Weights of a small segmentation model.
Model: 2.34M parameters, arch convnext_v2, norm rmsnorm, activation gelu_tanh, patch size [4, 4], widths [96, 192].
Rows from block 5, named by matrix and row number. Rows with one number belong to one neuron. Each number is 128 + 32 x the weight over its row's rms, rounded and kept within 0 to 255. All counts start at 0.
# fc1: MLP up (model.blocks.5.mlp.fc1.weight, 1152x192), inputs 0-191
# fc2: MLP down (model.blocks.5.mlp.fc2.weight, 192x1152, transposed), outputs 0-191
fc1.339 [120 176 104 119 124 182 145 106 144 133 131 200 137 126 146 160 157 146 147  98  86 125 147  95 120 131 135 112 127 166 134 103 149 111  79 162 148 134  33 145  94 121 154 103 114 100  92 136 145 124 183  75 124  86 163 156  78 149  94 101 107 168 143 128  86 105 167 191  99 100 185  61 160 136  98 109  75 133 162 140 143  80 125 199 124 140 179 174 132 149  99 117  47 106 132 111 145 154 119 146 166 215 140  85 126 182 114 170 141  86 174 126 160 143 142 138 142 102 167  89 123 106 147  82 147 123 118 147 167  85  94  60 120 165 123  92  99 141 125 151 154 160 134 111 117 137 158 123 127 135 117 103 119 114 108 120 163 130 121 105 131 113 145 108 106  87 145  80 204 123 139  90 121 119 152 116  83 189 154 137 182  88  99 148  95 186  97 124 122 119 227 172]
fc2.339 [116 120 154 122 127  21  67 135 152 158 148 188 120 137 113 106  74 167 181 189 138 116 147 157  80 166 149 139 134  83 100 123 112 137 135  97 114 135 100  89 156 174 110 134 102 107 143 137 101  82 186  74 132  59 132  40 163 125  94  82 140 121 120 141 135 125 115 131 123 155  94 146 189  76 134  68 111 136 142 144 134 127 166  95 152 147 127 138 142 198 127 188 116 145 147 112 189 167 103 105  56  51 168  98  97 163 153 176 166 114 178 186 129 163 139 151 135  94 143 112 137 107 134 135 125 198  95  87 112 126 154 118 100  89 112 106 130  93 126 142 133 148 100 130 151  87  97 166 138  46 178 123 149 160  78 119  88 121 123 127  87  94  98  93 137  95 118 136 125 119 114 154  99  70 152 142  86 123 108 155  75 146 141 129 136  88 112  99 116 132 120 146]
fc1.340 [ 82 146 124 104 160 132  91 173 124 198 142 147 162 208 135  90 128 120 145 146 143 157  83 152 139 177 117 223 124 148 225 163 117 143 133 114 106 129 137 126  48 150 138 103 132  64 107 102 177 122 139 110  94 123 149 211 145 135 126 179 128 117 154  94 103  97 167 157  87 111 137 117 152 121 113  93 134 150 143 104 109 128 160 109 100 144 157 136 118 154 123 172 131  74 144 153  93 103 108 107 116 114 179 128 184  78 102  89 114  75 179 125 145 150 142 122  74 147  86  98 144 115  31 123 145 105  95  81 112 107 135 100 169 118 183 155  86 117 124  43 138 144 182  97 120 138 118 145 110 123 111 151 130  95  92  99 107  65 109  59 117 113 164 133 147  93 155 135 123 109 141 125 129 183 207 146 148 127 116 170 162 153 136 150 134  96 160 140 134 145 158 138]
fc2.340 [108 133 148 146 114 135 120 113 135  94 131 132 137 124 128 206 144 109 149  97 111 140 149 125 122  65 173 103 150 130 162 130 143 125 130 183  96 114 113 124 168  95 129 121 127 140 170 135  77 111 118  50 120 235  86 164 120 168 119 135  53  92 146  82  51 186  93 151 112 107  81 145  96 161 135 123 129 111 153 173  99 113 118 147  78 157 131  61 159 155 120 102 108 163 109 157 114 102 115 166 147 153 167 107 103 116 180 136 135 126 202 111 112 181 140 142  90  94 145 144 155 138 102 139 113 140 142 113 119 194 144 114 140 160 100 111 145 164 142 151 123  76 159 199 165 105 156 139 147  93  64  30 101 157 112 140 115 140  90 176 176 109 141 116 167 137 182 135 100  76 128 148 107 133  72 128 171  71 107 126 129 158 121 140 125 143 154 111 195 183 160 151]
fc1.341 [122 129 134  75  64  97 108 137 127 138 127  97 136 138 181 149 181  81  84 114 131  71 126 170 109 118 141 224 153 108  80 179 127 144 177 125 130  80 112 168 170 126 113 107 116 112 136  86 168 126 118 107 163 101 147 111 123  95 110 168 172  93 141 172 140 141  93  87  67 176 135 159 155 110  75 137 176 117 145 167 173 168 121 139 119 144  87  93 107 123 105 104 147 169 100 164 171 117  89 119  29 127 171 184 131  88 135  94 125 153 102 107  60 157 206 143  92 119 140 123  65 153 114 148 129 111  83 150 159 137 134 158 184 175 120 137 102 108 160 138 153 152 107 154 127 179  80 177 153 170 184 142 121 137 116  83 118 119 121  96 126 137 133 103 112 137  97 100  64 129 138  54 128 118  87 137 132 134 150 156  96 127  81 105 124 143 141  86  87  79 124  96]
fc2.341 [135 157 133 115 133 124 104 137 122 131 133  96 161 100 119 128  97  79 120 126 147 125 119  89 120 155 119 168 102  46 106 239 119 121 143 148  89 111 144 172 133 125 136 130 132 208 109 164  94 113 128 133 127 113 162 176 103  93 149  93 119  95 108 143 131 132 108 131 117 154 165  80 150 152  84  89 113  80 101 163 137  77  97 164 126 132 132 159 142 133 108 179  73 188 108 136  94 148 125 114 128 236 109 175  65 140  76 114 171 127 146 140 159 148 171  99 136 104 121 160 143 128 163 196 200 127 129 132 122 110  92 165  90 133  91 114 106 191  71 172  79 119 183  62 101 120 152  96 111 113 159  88 129 163  99  76 122 124 169 118  98  72 167 159  93 152 141  96 152 173 130 137  71 105 120 123 146  91 142 164 116 136 102 141 132 186  86 137 119  90  90  82]
fc1.342 [116 125 161 100 126 151 132  88 101 139 160  99 107 155  93 139 150 134 119 112 120 111 141 152 150 108 157 105 106 123 163 121 131 115 127 150 171 177 186 128 125 141 135 100 114 153 128  71 157 153 173 166 100  99 142 158  92 119 206 128  72  89 100 161 149 149  72 128 129 167 129 176 150 128  96 132  98 143 116  61 203 123 174 102 153 143  66 157  84  78  73 117 101 184 148 182 147 146  78 139  57 142  70 158 133  93 153 111 112 100 128 186  92 110 174 130 150 142 107 140 180  63 105 167 131 140 111  59 128 124  96 108 128 132 116 171  75 127  87 164 125 147 126 102  78 131  86 123 146  19 125 170 150 128 108 150 123 111 108 164 138 157 142 143  74 150 133 116  88 112 125  90 142 109 157  90 107 123 104 129 124  86 122  66 118 190 139 163 208 160 158 125]
fc2.342 [110 167 141 118 100 211 140 143 102 123 124  81  98 111  90 136 133 139 127 142 142 122 134 188 124 141 204 182 134 146 108 146 105 167 122 195  98 103  69 136 172 140 130 114 134 180  95 110 122 190 124 156 146 179 115 149  80 167 136 134 101 134  88 123 181 145 121 121 188  93 129  66 178 109 143 165 127 176 129 112  77 179 110 188 176 152 106 171 133 138 146 158 151 110 144  80 156 176 182  86  73 101  89 140 102 151 112  61 172 144  53 147 170 116  91 120 139 120  97 162 114 128 106 160 139 139 129 127 159 178 101  82 117  90 158 159 107 126 155 101 108 155 155  87 125 131  93 124  74 101  76 150 143 127  52 130 108 160 142 147 111 129 121 150 106  96 130  85 187 125 110 111 139 155 108 120 136 210 113  92 156 149  81 168 105 139 180 148 100 155 113  89]
fc1.343 [105  87 192 125  60 127 133 122 128 130 127  55 121 222 145 135 142 136 169 140 133 173 155  90 127  97  80 100  69 141 142 134 134 130 197  91 174 129  60  91 167 144 171  99  94 118 160 140 147  96 106 160 106  95 102 147 144  93 137 128 141 110 142 118 128 196 109 101 157 165 103 115  99 116 119 174 147 153 160 138 154 124 144 112  98  99 177 124  71 121 132  67 106 154 159 113 136 143 114 118 118 117 119 130 126 119 119 131  92 112 132 156 123 119 117 132  73 162 144  84 160 112 118 200 155 128 132 134 117 114 123 116 154 113 134  99  74  95 252 147  88  99  86 106  60 153 109  92  73 138 148 149 126 132 187  97 113 122  96 103 182 108 127 128 168 106  93 137  94  86 107  91  93 111 174 142  33 127 124 140 147 107  99 114  82 170 137 107 116  95  99  58]
fc2.343 [145 101 132 108 112 144 121 124 113 121 164 155 167 178  74 189  88 122 143 154  97 136 156 102 104 114 115 142 132  94  81 172  60 137 114 178  94 117  72  83 138 160  58 127 148 118 106 100 161 140  92 191 130 157  89 140  91 131 106 141 128  85 173 148 148 110 139  96 112 173 159  85 156 128 139 126  81 209 102 109 156 171  85 106 119 179 123 118 181 106 161 180 111 255 106 123 125 110 125 168 134 126 132 131 140 132 111 103  93  68 115 159 145 108  74 131 134 100 147 105 113  86 185 198 142  95 146 126 180 119 119 149 119 148 102 153 127 171  88 165  42  45  92  92  87 111 122 130 108 210  87 137 125  82 130 104 107 136  98 133 150 125 100 131 177 139 127 129 152 127 133 134 143 157 115 129 151 131 141 135 119 146 100 116 105  93 110 145 141 111 116 151]
fc1.344 [ 54 210 128 161 119 136 134 177  92 119 172 143 142 143  63 114  97  97 140 137 104 174 225  94 166 111 150 126 188 191 192  70 152 125 168 205 145 121 144  97 124 138 145 126 124 106 124 105 112 134 122 101 112  97  92 106 125 136 114 143 109  95 148 125 141 112  94 152 115 103 119 136  81  52 137 110  92  78 120 114 134 153 119  80 139 124 147 119 155  84 175  80 140 106 169 208 139 114  71 159 104 149 163 146 201 117 163 112 119 145 199 127  93 136 199  99 167 166 173 143 144 161 125 166 116 141 140 104 104 109 160  79 123  93 137 110 133 139 148 127 108 182  99  85  88 160 153 128 163  98 104 137 134  86 146 103  84 109  96 137 143 154 125 132 152 143 114 130 123 150 174 111  98 172 172 125 127  75  80 177 122 159 122 155 144 147 151 151 172  93 147 180]
fc2.344 [131 121 123  52 156 144  94  73 165 141  83  93 141  94  98 108  99  95 151  67 149  90 123 138 119  88 124 100 110 165  96 126 154 143 130 165 198 141 157 114 212 149 108 105  86 121 125 169 128  61 139 143 111 131 139 134 111 163 109  84 185 137 155 203  66 203 133 163 139 140 134 128 128 141 121 104 174  80 136 132 131 153  45 164 100  96 144 109 149 115 177 120  83 157 130  89  96  91 140 177  82  96 119  95  99 195 144 144 162 205  60 140 164 133 103  99 122 127 116 119 154 104 120 122 114 105 168 136 121 144 134 162 171 149 123 149 136 124 133 112 147 115 133 131  55 180 175 167  98  97 110 117  96 135 111 189 127 135 129 154 132 107 192 159 121 121 147 118 159 155 104 148  87 128  97 137 163 141 112 100  53 166  69 131 135 110 199 137 123 142 104 162]
fc1.345 [108 191 116 167 115 172 153  99  85  45 167 153 165  71 104 143 128 164 155 139 146 141 133 106 173 134 109  93  73 198  92 122 113 141 155 159 176 133 142 116  69 156 120 109 112 102 147  86 120 113 188  82 114 119 136 167 145  88 118 143 134 128 123 115 130  68 183 151 137 104 152  97 122 121 110 101 140 137 135 190 140  70 140 128  83 124  99 115 184 180 127 110 142  92  93 136  88 161 146 106 141 163 121 201 128  95 141 123 101  73 183 103 157 165 103 109 149 154 143 102 119 111 143 202 114 134 105 138 123 139 139 122  90 117 153 124 125 137 157 146 130 176 115  79 121 163 131  74 146  20 193 103  81 110  49  79 131 116 124  86  86 112 102 100 122 100 162 107 163  97 102 142 110 102  67  94 117 104 159  85 139  73 107 126 114 152  86 105  98 153 155 150]
fc2.345 [148 134  91  94 123 189 137 131  84 109 100 148 145 196 109 104 101  49  99 133 105 117 166 145 121 160 144 168 118  79 121 106 112 136 151 130  94 110  92 172 152 189 161  97 116  62 106 153 120 115 115 125 143  99 115 166 128  91  27 106 132 122 114 147  99 186 167 104 149 178 117 124 136 161 205 146 113 152 143 157  89 157 125 130 111 134 122 153 173 178 122 109 113 113 147 142 160 120 158 121 156 147 186  71 102 108  71  88 160 113 140 102  93 166 163 125  88 125 155 197  98  48 164 145 121 145 102 170 132 144 125 143  74 234 154  94 103 102 100 185  87  92 143  78 137 157 153 152 175 110 157 130 153 112 148 101 111 151 152 107 188  75  95 141 102 100 123 173 104 158 178 148 145 141 103 113 147 144 136  86 120 162  94 123 145 117 106 104 135  98  87 107]
fc1.346 [102 125  90  88 135 136 107 167  99 137 165  95 182  97 187 122 140 170 106 162 180  71 182 108  99 120 138  80 121  74 172 148 136 144 111  89 171 135 117 135 139 135 125 110 176  94 125 120 135 152 184 139  52 122  91  60 140 114 137 135  78 120 158  35 145 144 122  82 134 132 137 170 104 127 108 111 133 129 115  82 115 148 139 148 140 173 104 113 145 171 142 105 102 175 180 190  95  97 150 138  68 114 184 215 144 169 109 142 114 150 127 120 146 151 139 152 130  82 125 110 128 171 105 118 133 107 155 150 106  85 111  81 147 158 122 137 117 151 147 110  66  98  76 140  98 112 151 136 155 112 128 143 113 126 153 153 164  99 134 118 107  88 113 123  20  84  76  87 101 104 188 153 161 124 129  67 135  78  86 165 161 130 121 110 209 113 136 117 154 111  91 120]
fc2.346 [116 131 118 145 140 143 130 109 147 162 137  93 125  46 153  93  79  82 120  77 142 136 115 112 168 150  70  76 125 113 136 114  88 101 105 136 134 119 121 162  80 139 172 124 100 133 113 156 111 133 184 125 158 100 151 148 114 102  96  99 138  98 127 151 184 151 118 157 134 118  91 148 103 122 144 102  97 109  75  79 123  80 149 125 177  91 140 164  64 172 154 132  62  95 131 153 120 163 125 141 173 102 156 163 132 193  96 173  85 143 187 157 184 181 115  87 123 152  54 116  99  68 187 176  91 209 119 106  87 126 189 168 110 114 189 105 112 157 142 108 132 118 156 134 129 186 108 123 125 114  88 101 107 150 148  99 196 135 153  62 151 100 141 126 142  59 150 133 147 152 112 127  92 129 101 135 145 111 140  66 102 183 164 139 138 105 118 152 105 193 117 131]
fc1.347 [136 125 108 120  91 137  82  93  77 136 134 104  87 159  89 172 116  87  88 126 146  77 179 148 163 196 162 161 107 123  95  95 127 136 121 114 102 143 104 133 138 108 148 112 136 139  46 110 116  69 132 159 102 113 153 160 150  93 134 127 114 145 147 173 119 158 171  98 112 124 111 128 117 103 189 146 101 106 173  99  85 120 152 171 105 108 142 105 118 130 154 180 173  93 142 193 157 166 123  99 151 101 147  86 122  85 142 114 154  94 194 127 151  79 178 114 101  32 155 120  42 146 114 102 116 213 124 153 140 129 164 162 107 110 126 172 121  60 191 172  94 140 116 164 113 140 166  90  96 132  86 113 118 108 104 104 120 181 143 110 126 108  94 147  96  84 142  77 144 153 103 133 160  86  85  46 108 140 128 132 105 131 120 155 100 122 100 119 178 126  98 193]
fc2.347 [ 63 154 118 118 121  38 133  56 134 149 124  44 105  92 155 149 157 122 148  96 140 165 140  91 140 131 200  77 158 162 125  86 165 113 107 122 147 116 155 118  83 102 135 148 151 135 140 160 126 143 176 119  66 189 124 117  81 128 155 148 113 139 215 118  84 119  88 141  97 101 111 120  91  84 122 174  83  95 183 161 153 128 122 127 138 121 114 111  85 105 135 127 183 150 153 148  53  66 130  90 170 100 141 139 156 188 144  93 107 141 146 127 174 124 165 134  94 173 134 118 126 125 119 131 112 140 156 143 101 123 104 131  98  69 126  54  97 127 175 165  98 201 133 142 110 127 134 114 143 130 189 101 185 189 180 153 110 114 155 151 143 150  99 132 138 157 139 160 173  85 139 116 138  88 124 127 203 144 101 128 140 100 173 154 143 123 131 134 150 123 190 102]
fc1.348 [121 100 110  77 102  96 125 137 150 150 129 122 107  91 119 126 211 119 120 120 132 166 114 135 123 192 152 158 170 180 141 190 147 188  82 162 183  95 155 107 121 118 140 110 113 134 114 174 192 136 116 181  78  84 177 156 143 143 180 145 147 147  71  84 121 172 128 155 111 123 128 160 153  89  54 134 119 141  89 128 188 140 189 144  80 145  81 159 161 123  69 129  82 124 128 128 161 140 131 107 122 141 108 147 125 123  83 163 140 138 159 168 121 105 167 105 141 160  80 127  80 111  98 133  79 110 108 105  86 129 112 129 158 119 167 121 125 100  28 124 178 153 112 100 158 219 128 148 166  95 135 140 106 127 115 196 158  78 103 121 122 169 147 117 114 169 128 121 118  59 178 107 165 118 143 122 170 160 131 167 134 155 136 128 180 139 107  88 176 156 166 144]
fc2.348 [111 133 125 101  98 109  92 201 155 104 142 156 168 120 126 125 149 164 123 174 129  97 103 145 114 140 199 199 133 138 138 127 133 148 113 150 144 141 153 125 147 157  67 112  91 127  98  74  88 119 113 171 128 107  98  76 141 117 160  76 148 128  97 142  90  94 125 152 181 146 135 114 137 141 108 124  70 133 125 173  92  68 158 153 140 155 151 111 159 118  93 148 170  88  37  87 120 106  99 133 130 205 115 186 105 116 126 127  75 177  79 116 170 128  80  89 111 101  90  85 153 127 120 134 133 193  78 152 145 160  79 193 111 112 196 160 122 162 221 126 120 142 116 106 141 158 123 144 125  96 146  73 133  89  91 125 170 137 160 140 138 135 139 115 140  94 175 153 123 174  96  82 166  92 118  90 129 164 151 152 197 130 123 180  99  99  75 121 154  87 136 124]
fc1.349 [154 163 168  68  91  78 130 139 117 149 105  73 136 197 135 163 121  48  71 100 172 132 101 113 125 154 145 130 140 123 100 135 137 133 118 132 148 193 110 133 134 145 160 114 150 117 149 107 142 180  94 107 206  63 134 137  76 143 162 134 129 148 110 148 179 141 192 115 133 139 136 135 122 113 125 145 171 147  46 177 120  84  99 102 134 164 111 145 132 104  91 147 172 137 144  97 173 114  62 137  82 127 107 181 111  69 146 111 143 108 110  60 124 118 154 156 118 124  92  90 147 108 100 178  55 134 114 106  87 139  98 133 115 190 186 135 140  75 121  66  91  90 100 125 111 192 109 129  38 138 126  78 110 108 125 158 123 126  65 194 137 101 164 106 125 127 122 128  90 137 152 127 143 119 152 137 137 105 186 108 137 135 127  92  96 128 147 110  81 151 124  76]
fc2.349 [116 164 124  93 120 104 143 153 107 136 132  89 128 147 139 123 122 133 140 120 144 105 138 119 127 113 187 120 119  48 129 162 129 166 115 158  89 181 155 131 146 114  74 106 102 170 180 110 109 133 136 147 172 149  84 158 162 115 115  75 125  66 109 122 156 163  98 138  80 157 168 160 114 145 145 123 169  78 156 152  53 148  47 162  73 181 152 102 166 156 151  97 104 167 164  70 112 129 151  66 130 114 196 116  89 130 119 142 104 205 120 185 156 171 127 139 139  92 111 136 162  85 151  99 123 126  91 122 122 139 165  41 140 141 135 174 101 130 121 116  81 116 149 149  55 103 108 141 133  56 168 108 139 152 116 105 155 168 116 137  78  64 116 180 133  84 162 113 121 127 107 107  29 134 145 130 147 132 141 167 107 155  99 108 127 163 169 130 161 123 150 165]
fc1.350 [ 83 109 100 165 132 109 152 144 128 118 151 103 219 124 132 173 146  93 132 100 120 120 123 142 130 172 149 114 139 132 117 109  80 107 111 118 154 125 150 103 123  65 105 118 107 153 164 128 200 111 130 118  80 121  31 137 128 121 111 168 130 116 105 124 101 149 152  81 129 105  73 128 103  95 118 192 105 155 131 100 183 125 109  88  87 162 124  51  79 115 139  84 144 144 211 139 162   9 134 133 161 164 148 155 166 123 114 169  95 134 119 162  92  70 188 170 165 132 199 108  71  91 124 155 129 152  97 126 144 128 122 108  96 138 134 106 138 200  95 147  99 128 117  88 148 169 103 138  88  98 184 122 180 101  87 116 110 105 166 149 136  90 123 157 141 146 150  97  73  93 121 106 139 140 113 142 105 117 120  95 129 149 111  44  95 113 159 148 140 121 157  96]
fc2.350 [194  80  62  79 136 218 100 139 110 114 114  99  75  43 115 193  53 104 153  84 120 111 138 114 118 162  88 161 136  82 154 128 110 124 138 145 112 139 124 100  85 150  98 136 156 179  98 120  85 189  73 121 121  98  85  99  78 175  95 132 129 172 124 141  95 103 159 120  97 171 109  91 108 140 109 109 122 122  94 198 140 149 127 170 128 176  63  99 105 148 169 157 156 147  94 121  94 125 126 131 100 175  88 169 126 140 157 117 177 132 144 185 122 120 104 170 133 151 152 117 107 158 141  92 143 110  62 140 140 167 101 153 157 110 179 127 124 136 107 102 119 103 146 113 125 108 112 156  93 119  75 159 161 111 130 137 133 138 184 145 105 188 125  83 121 117 180 108 175 137 122 112  98 151 164  78 201 142 113  99 112 125 118 133 135 174 106 161 117  98  54 102]
fc1.351 [127 106 127  48 179 116 131 128 119 102  86  70 145 139 149 142 176 158 176  99 100 122  95 127 154 173  72 129 152 135 136  88 125 151  80 120 153 111 148 154 150 102 122  83 112  95 122  86 154 128 167 131 115  99 120 107 182 145 193 121  63 137 141  81 111 145 126  49 128 120 115 125 150 162 131 169 128 173  98 160 156  99 104 152 199 138 105 152 139  93 135 134  89  99 110 150 166  99  87 119 113 140 153 150 185  88  92 160 151  80 142 101  89 141 115 104  81 114  91 139 112  99 177 161  71  89  84 172 142 187 134 134 164 105 146 190 112 136  75 111 136 155 138 137 143 115 144  97  72 122 125 150 148 145 100  97 104 149 136 142 108  96 166 101  95 134 112 132 154 108  46 142 135  99 149 154 133  44 177 130 117 206  84  99 157  83  35 137  94 152 130 139]
fc2.351 [157 121 120  87 160 141 128 104 176 145 130 111 134 171  90 170 177 115 205 167 101 161  83  83 118  51  55 101 136 127 118 162 175  92  78  94 143 114 168  82 112 103 142 139 166 116 157 132 129 109 145 131  70 109 130  94 102 120  76 117 127 160 158 175 151  82 116 153 125 164 209 123 126 142 117  98 114  38  97 122 109  87 133 111 150 120 151 145 154  90 158 180 119 177 132 139  82 107 148 150 159 111 140 104 117 138 141 164  99 145 133 112 134  87 178 163 146  90 164 137 104 118 152 120 110 137 168 156  85  83  76 149 184  90  97 158 137  93 157  81 149  93 108  47 152 146  82  78  78 168 106 166 155 133 101 129 116 169 194 125 158 111 131 133 140 139  67 132 131 137 139 143 155 148 133 116 133 132 113 159  64  76 123  97 101 200 158 118 162 129 153  85]
fc1.352 [143 120 115 160  89 132 137  81 120  34 158 119 133 167 133 118 130 156 110 125 126 108 131 108 155 158 124 103 105 139 145 116  98 161 212 224 108  93 186 137 152  68 146 114 175 140 140 133 120 117 117 103 119 154  99 169 152 106 153 165 131  76 106 174 107  73 109 126 143 140 145  56 120  60 120 166  90 131 156 122 169  70  99 121 140  61 159 133 150  97 184 124 138  88 117 197 139 128 162 122 104 162  79 133 140 115 132 148 107 147 199 160  94  82 160 128 128 140 149 142 160 129 117 130  88  82 121 159 117 165  88  89 125 119 132 119 114  93 111 144 137 123 105 152  99 193 128 129 120 135 123 129 119  74 131 120 119  87  65  82 141  24 166 151 145 178 109  91 139 156  96 108 113  65  57  53 130 165 108 155  92 124 123 150 107 128  78 121 124 123 113 140]
fc2.352 [156 132 101  74 133 149 156 126  78  74 162 143 157 163 183 132  94 153 153 137 123 137  94 111 142 153 113 118 125 109 182 130 165 165  73  79 123 137 218 107  63 154 123 118 158 130 146  98 152 143 153  77 163 172 152  83 180 193 109 217 162  81 151  94  91 176 116 115 182  88 130 152 152 138 139 115 197  92 144 154 110 121 120 149 111  90 117 122 131 146 137 136 101 144 148 112 120 112 162  56 102 144  84 174 124 122 166 132 105 205  54  98  99  98 113  82 123 154 188 161  96 169 156 121 130 143 122 191 131  91  93 108 122 117 132 138 138  87 145 104 142 164 120 152 165  86 161 157 126 153 133 174 124 157 139  73 158 141 149 166 157 134 112 118 131 128 126 108  85  82  69 120 107 134 179 171 129  95 120 152 162 103 131 192  73 165  96 128 134 124 154 146]
fc1.353 [110 159  90 150 142  79 133 164 113 147 163 143 161 121 186 172  95  91 149 161 146 154 136 129 125 152 120 146 169 137 159 153 182 133 137 200 140 112  80 148 145 156 138 118  82 111 125 135 228 132 125 135 130 109 186 141 136 130 140 108 155 141 144  75 133  81 115 169 147  84 140  84 164 100 153 138 155  97  83  63 119 112 131 113 160 185 158 190 158  87  81 123 151 110 173  70 147 156  92 136 118 113 135 104 126 123 111 136  88 152 112 176 149 113 221  64 106 141 140 100 128  94  85 159 154 121 155 110 151  86 120 116 140 109 153 137  51 162 148 119 153 105 124 108  76 137 104 113 148 155 112 141 110 122  96  74  97  98 150  87 178  78 137  82 170 181 162 120 181 126 143 152  73 109 120  76  97  88  78 148 191 114 131 110 166 179 135 183 153 120  97  90]
fc2.353 [108 117  92 125 138 185 123 140 114  96 141 140  88 148 123 191  97 120 136 131 137 107  76 126 149 100 144  86 142 174  44 160 114 127 147 147 185 136  94  94 110 123 163 147 144 217 120 101 117 130 145 141 115  99 150 128  54 173 125 144 100 164 147 145 164 106  98 102 109 156 134 126  96 166 132 191  42 170 150 150 146 105 123 135  98  98 109 163 162 111  91 141 201 162  88  65 176 130  83 156 130 177  89 118 147  85 107 143 127 135 114  69 182  86 181 167 145 174  80 204 111 184 114 178  85  71 114 112 123 132  90  94 134 179 140 149 149 167  91 159 147 129 146  59 147 159 129 101 156 139 132 139 102 116 102 101 162 113 127  87 170 121 142  93 134 141  87 110 112 163 148 126 154 162 137 132 133 151 155 119 150 107  86 114 150 113 121 127 107  86  95  48]
fc1.354 [ 88 168 112 117 222 196  99 113 193  91 128 168  72 184 131 112 154 120 118 107  81 138 129 119 165 135 140 124 136 148 179 164 175 126 126 120 110 143 143 148 194 118 160 107  80 147 124 114 146  70 145 136  96 142 132 129 126 102 151 142 127 157 134 138 107 145  41 170 149 142 211 108  94 181 124 125 166  99 162  91 111 175  81 141 122 155 143  96 150 101 145 117 132 123 117 106 153 108 122 147 111 139 176 167 139 109 164 101 175 124 127  76 102  96 135 121 115 120 115  98 115 130 138 149  96 124  91 149 143  90 120 159  53 113 141  83 103 188 155   0 123  96  97 107  94 143 148 117 136 174 113 123  76 133 104 106 167  93 156  86 195 125 154 161  94 142 127 167 111 126 124 111 202 149 167 144  76 140  88 140 130 155 133 113 156 168 119 148 136  81  76 153]
fc2.354 [112  95 129  93 109  96 131  53 146 129 122  84 103 132 145 138 149 142 153 152 132  95  86  94 139 175 142 129 112 118 168  99 131 102 125 112  85 112 173 140 179  79  98 153 137 162 158  85 104  70  91 170  82 147 160 138 175 113 115 104  89 136  98  99 145 112 116 185  83 114 173 130 110 132 109 112 140  40 121 128 123 142 117  96 109 174  66 131 148 151 155 101 187  82 114  72 134 124  95 144 178  97 118 133  69 168 115 126 109 125 125 113  99 107 135 112  97  59 114 116  70 138 131 138 156  49 103 104 123 146 173 118 108 143 179  99 131 182  83  45 113 148 129 177 155 106 139 116 152 144 173 125 155 157 130 124 142 110  84 135 138 136  99  96 115 191 154 166  82 180 144 109  52 164 165 110  87 119  85 104 155 110  96 132 201 163  85 159 101 163 160 177]
fc1.355 [147 112  91 137 101 162 106 179 164 158 120  32 120 142 130 116 201 155 116  82 117  73 135 101 160 144 178 105  94 161 172 123 138  80 132 119 171 108 120 161 137 109 166 125 160  40 150 124 124  89 103 162 151 121 107  80 134 133 104 154 106 165 128  74 117  88 125 111 145 154 123 154 136 178 149  87 141  92 149 129 112 117   4 119 133 175 121 114 114 100 129 110 101 159 136 104 152 157 127 174 126 119 113  82 158 159 181 164 122 131 167 101 121  96 250 118 153 156 146  75 132 148 144 165 112 144 116 111 120 109 141 115  83 128 170 137  90  97 156 128 105 119  67 116  71 137 115 128 186 151 156 151 129 157 142 139 150 129 113 114 162 125 180 106 135 183 130  89 137 116 132 123 108  59 102 132 110 116  96 159 132 171  43  91 122 156  86 145 129  92 165 153]
fc2.355 [102 135 188  79 103 126 130  89 133 131 124  97 135 141 136 140 137 100 126 110 128 137 111 126 181 144 148 108  43 121  75 140 127 119  62 115 117 117  79 133  79 122 107 176  75 106 143 171  98  98  71 129  95 139 118 179 102 181 136  98 152  74 137  67 151 130  67 144  87 142 156 123 129 139 174 142 116 133  88 130 171 146  69 155 157 160  87 208 180 141  90 155  82 110 120 148 117  40 152  59 135 137 121 150 149 153 173 137 141 131 116 182 134 142  88  92 130 110 124 115 151 126 108 146  92 141  99 135 150 200 126 117 122 138 120  77  97 178 117 126 121 113 145 169 132  77 148 120 127 125 109  90  88 147 127  89 132 168 146 125  44 126 200 183 131 134 189 179 141 127 130 134  56 140  99 164 153  86 151 111 127 114  89 174  82 142 106 104 131 174 174 113]
fc1.356 [ 90 109 153 115 118 139 121 182 145  96 166 139 136  76 109 119 190 150 156 158 103  49  68 105 175 143  96 120 130 151 110 130  67 150 111 124 122 174 113 116  94  58 101 119 136 117 155  76 136 162 109 125 148 146 173 120 151 105 162 128  45  95 113 114 167 128 134 130 139 113 127 122  99 135 112 107 156  95  89 132 194 100  66  90 142  97 105 136 136  75 137 109 126 166 119 123 167 108  98  85 140 173 151 113 141 164  49 179 135  99 170 114 169  77 123 142 156 152 105 148 165  83 130 165 157 131 163 110 137 189 112 167 124 124 179 111 108  93  89 190  87 159 149 136  95 135 214 177 159  63 121 108  84 103  85 126 117 129 121 117 121 147 166  77 156 156 102 110 119 121  74 183 147  95 151 133 150 135  97 177 138 150 116 128 105  52 104 154 130 132  89 188]
fc2.356 [133 115 134 144  92 141  88 170 129 162 113 150 122 188 104 122 118  99 119 116 157  89 145  76 117 108 206 136 191 124 113 142 117 120 158 170 118 108 148 104 101 174  95  91 140  97 152  70 117 106  84 195 155 119 111 131 116 127 105  59 136 153 134 112 130 122 109 124  82 120 154 116 203 191  87 134 157 139 137 175 138 109 131 109 165  96  47 141 117 108  91 116 110  96 114 161 175 103  90 165 161 176 126 169 198 140 192 158  60  80 143 109 128 131  81 151  69 118  94 122  82 156 120 110  99  64 141 127 115 188 157 100 136 132 111 105 157 108  96  86 113 129 106  65 141 141 143 139 117 133 139 132  67 165 105  83 137 133 158 143 104 190 144 103 152 170 137  99 175  89 173 125 134 140 184 153  95 161 177 119 158 123 118 103 107  67 139 209 130 140 154 133]